config = dict(
    train_examples=245000,
    image_size=48,
    encoder_kernel_size=3,
    encoder_avg_pool_shortcut=True,
    encoder_widths=[128, 192, 288],
    decoder_widths=[64, 128, 128, 128],
    decoder_attention=False,
    decoder_upsampling='nearest_conv',
    learning_rate=0.0033,
    nesterov=True,
    final_lr_fraction=0,
)
Rows from block 5 of the encoder, named by matrix and row number. Each number is 500 + 40 x the weight over its row's rms, rounded and kept within 0 to 999. All counts start at 0. Numbers have three digits each. After the name is the row's rms in percent of the matrix's.
# convs1: 3x3 conv (encoder.blocks.5.convs.1.weight, 48x48x3x3), inputs 24-31, a 3x3 kernel for each
convs1.0 092:489479520494533438492438518513470508490516445542467462469500538543631548503498572532498455481491468568476484491495483503534514489483523509494443509526478454532530544512503614524515516459444529455482514496551477468480
convs1.1 106:514494512493468524538523437505539414523556496515458521457413460524526537502552440469478461541488463552549487522515446511474546540569544462500526472450479439403507510525512529530511505440588528464533533460576533548539
convs1.2 106:470488493508518565511487521528497598453408490519448521511489511563468499512544585517529495476502574493517555500491530494558555489520503532455454487468424505553465506491496460516540503509537433439498523512527515472492
convs1.3 101:513530519581527424546526495474570531470532587535505536489579479508546488464438483580493488571505508488487526416466510537466503555547473452533508484546561534593495568558530455553546490504462480458563498519502528481469
convs1.4 107:493484508499460533503522434462518509533497527529436523507470520485518487486517388509527542478565536543478494477403497522505412513478495452508499588487524482524519497544536497422520534495445526553476510532543524499581
convs1.5 097:545491548531486476447452495510558473493463469512490522531504522460451448531513490508468512541504488535450537523534484522519451470476476526474442533527517475505512497498565470475509534553479473559523544496472421432545
convs1.6 097:534517490448525519493409508454453510503538445506577492502462451460460512520500583488519517510537539491506536433489481486525541540515461475477495516491434500461518477484509501445535512564471560500459497527523467557463
convs1.7 097:541539440513487541548516441479521522504505524438472528464459523463545519457478439463422512478485456527494431469489501540509503503477433487540484490497424451460506447500472511587539453478502493486515458520493542499492
convs1.8 093:564516498450503479530467524493493537497562505559554464541497534465484544461551526537478526575488477524505536452460470482505522495450491504548516463569497534522506496532515501487477526556511553577548524499448524544545
convs1.9 104:515515486482510525481430547465495482509488562475463456518518478483424455469435516519536503521553579546506545489552522534541510482526452519482496488609512469497503487507530488476500543541516480571542531426522487530446
convs1.10 097:484476507518480398498492534560434497446418533479398546477448514516535591465497483495478455485482531513543430530485488535550462535530546498516423500475533460451526431524492505520412499488511472524431570511448517541488
convs1.11 107:521477459463460501469550481535554520507485428482466475470486504512584553500480452466498525485556482527522535494463494492495506494528517531495513509539516493554500510492469521550504474491463465472488514433422514482503
convs1.12 097:570568541539526490493600500500490515487487516498461498476534549507492477499460530479513512498490475488536554495534474519472500508511491537530409546551533515550528473470521468531498489461467511606542551539465537595546
convs1.13 094:514488504449507526525497514468457589453505455520562506525443485458387536481473531525440484422447437520468524510476521449492467502531511477447461479534600486467466513552523530445542523542599552519483481491536532493533
convs1.14 096:534472487485541488578515476514561509425417511502540540473524480517547399527455510480508517431501477529510509519541470510435489485421489597540496446532520520559511491452534461515456538536482475506504524591500484472483
convs1.15 106:532506518527492466497510525524528486568485428496530457498445427489537586498464490501496518403544498532550488494493509553474473489503498475508460436508525498506523521518532610451485522494502522502494534493462540570539
convs1.16 102:425449500552544464552535502499458524520515423495441479499481442468510538452455528560532484489479502519574513516457516479510537565492444512567475505517505497476491482492543484447502461471474479503586532446502479443499
convs1.17 102:500527481485522541479494474546507542506550472433572559478493492480549486449610437514538540458533520560469517520503494430501455560495550512537475448484508474521515527541464476449480489550404497560526381500510515501511
convs1.18 096:495503485570445503453454552443532549446479460515444539499505442501421488484572508528524500476466507466534507478521510427476483472437494471465511494484466508488518543471504511452600536514536546567540582472552522516565
convs1.19 095:521452492438485510446478467554522451415415472483477512448474511524513517482501379490565507522474503551507551535508529528488434482430569513462482439520520506516484522521586514490500503496423456526537493543522502541500
convs1.20 096:460494467540479523510550486523426494438513494504531517487512477479471455474455529534545487490520499504498491454420485506456489572522494484519531504521526484550495523496499586576425512549533537527524542512482473504505
convs1.21 103:484486499481472494519552517492515452548519443531481485478450520527489574510506455504470556468526478469530419508489472526491416494521519478522470510460510525452410512511502519517453520561499471433549551577497498582476
convs1.22 102:537479503505538438517521490513490478527537530464512540517468446511480454465476570523479549487451494523573493542489454509484549510576489519491519510476496440431525463430516488517597530497570511509530510523586492551546
convs1.23 097:523534491500476509508405580478518539574541485464498498538528458472463602455561619532496478475487467491563526476467535463555501503513495474516497492545514496438482452496513461490427531496471530476600451533450550505475
convs1.24 101:539462501454481504497545409548517492465538541525536484508538502494526495478485459537609473500463511507489474488444489492462552512562454516461532531556482458490497502499502496510514526531494479505485474451522504448537
convs1.25 101:502492454514487521475514492470513461455433576517478462522490454485552512453527425512468553465581551499515473409508501511476497596462486442430570508425461466517501486505485472493521519531490470534485499575511505534508
convs1.26 100:499452499498448422556447467481489489461382510468472538510516490456518524505419517522511508499494486451530519461487533539508474493572508465553482489531536478580456527495541488542531529514510511446551482460473514472507
convs1.27 097:534476481485431419588434498539490535513536463557516504486535524539473537472526465482527534526475478543490455526492506505415482527475499549449434527474425462470467518431488412396471471499482498457514523469475493438473
convs1.28 103:530509448525513531524457513521481454526547609513517522496462482493471479477469486514483464480478471618465557518518517539504553534474513473533520539511456504461438513452510482497534475528445479470515427437518511417520
convs1.29 102:481543497487477557521467468486576553529536518508499501504492489489503559519591468547433490501505511503579536525445479495517465521508513495505419554463460488555525500537543467484548491417528506539461483485499510474492
convs1.30 102:498538579441522558483392519517498499451446511504544453478440478501536508474442466535449492461516551524556528491538506538494480479502479524550477495499472483458530545510558517562536487540523522516480547539503482589574
convs1.31 097:519503546450532490459558441487480501441496535430490511516552475461470430430510511488572564493444497538544610536538442505524519506476476470512578551510519608475518470523516518546478472517494550487529460515508478539481
convs1.32 101:531539477532490498514490548534420506517529526474571548523576429491537474491479395458450496455434480525529472481468450515530461430437497550610549597507505515498534527545502522525506546598497446522553447525558526524552
convs1.33 100:500518548494443426531487487501508534495420412489429558457503475446480497492456475546505499560521491509572477492537458484553519420561483485499515529484520512525532564538449463464465464446543499588500460540498495454492
convs1.34 101:469494479478474494582495435488380535510472382517568470512541501560530535467504549487514418486513439502426498479466561455517496537454506492494461500472480534551469518512588493499609481531538468482529456441528519479509
convs1.35 097:456476506450482483544577532546480524465497518468361558514497487457437540453491486539491495496504482482562477505462536434530499467501522505488502503546504507499524475439509512451508501369540530534506489488550519487493
convs1.36 105:506437482518501506519518520580534432500538478526509550470493513464483544449509552508521548576474450520586610494411488528412473544432437502555500579550393475596573506526532506514509538473541501451539513550486558478502
convs1.37 097:480486491523544540495444483508454504493408499514478506472492565466478524475501527468572534443467520558454536500529516526480461514444479444506485500487517537508527487521524525563517461554557486658511534509468526459491
convs1.38 101:491493498531510534444478524507539570543503446506477481489455491499472489480565534535468438568472557547557534504535486509512489482423502529572481523568519514477441504474512474489455540512493524515461443442491530459510
convs1.39 097:509469499450438424473470483455506467473474473497430468511425510497489553479578527456470489491506502559528522491508538447462473489448473488557544579609503519478465550468461490523579463545511450494509506468521558502507
convs1.40 102:515577493542428542464516496471481514464448442460511468495475516535430532531541456524435493426427492467490572552461534504507502447485517560580459569488439494480534515487491456479502487486534518485581489428414528394510
convs1.41 101:495461542457495513532543476495478542555547550515462517484453477489512519523507511519565458572509593530488555478506466464520502492506491470492476547491549509506490473481528455491491457479534509432455506469533514526575
convs1.42 091:529485504469471465468531510475483482543444465544472469485434533477458489547534440487447466511489540455544503498574508459484495478457485504490466488471485495491512481504508583448566514539536499435443540494579522479518
convs1.43 098:560516450469511558474545566526532459472489425487453476529542497506520510515475458519487522545479445518548436516486496520470583527611488539514455513481444497454433502444537509571572495507590510475544500504599495507500
convs1.44 104:496530504525496457512408506504472500501507520582501483488452520500553417532602479567477519496442453500495525524483482569475461493484502515522497522504473516476486520457457530447556501464516555532536507439585515465511
convs1.45 099:510531486555508494535502492524469514453467457531461541519487472499518518461495492512487484528451476506551512539460513505443515529462497544492593501487387503434457520442462536486521505458501480500515519453650514520517
convs1.46 104:546478546556515492540496498496460504516463491505517451522507483482535537510491462510460489476434520490510466485511487552468425442517464558569490551502519537474514504516575471494541510475444518545534482567544487530583
convs1.47 103:527438502499516483494505466493434562469466564495497508490560516482523381505391450512485559556585462524488554508527432535420520489530510515497538507554531445576538488485443519510409428486527444427505527479528481449516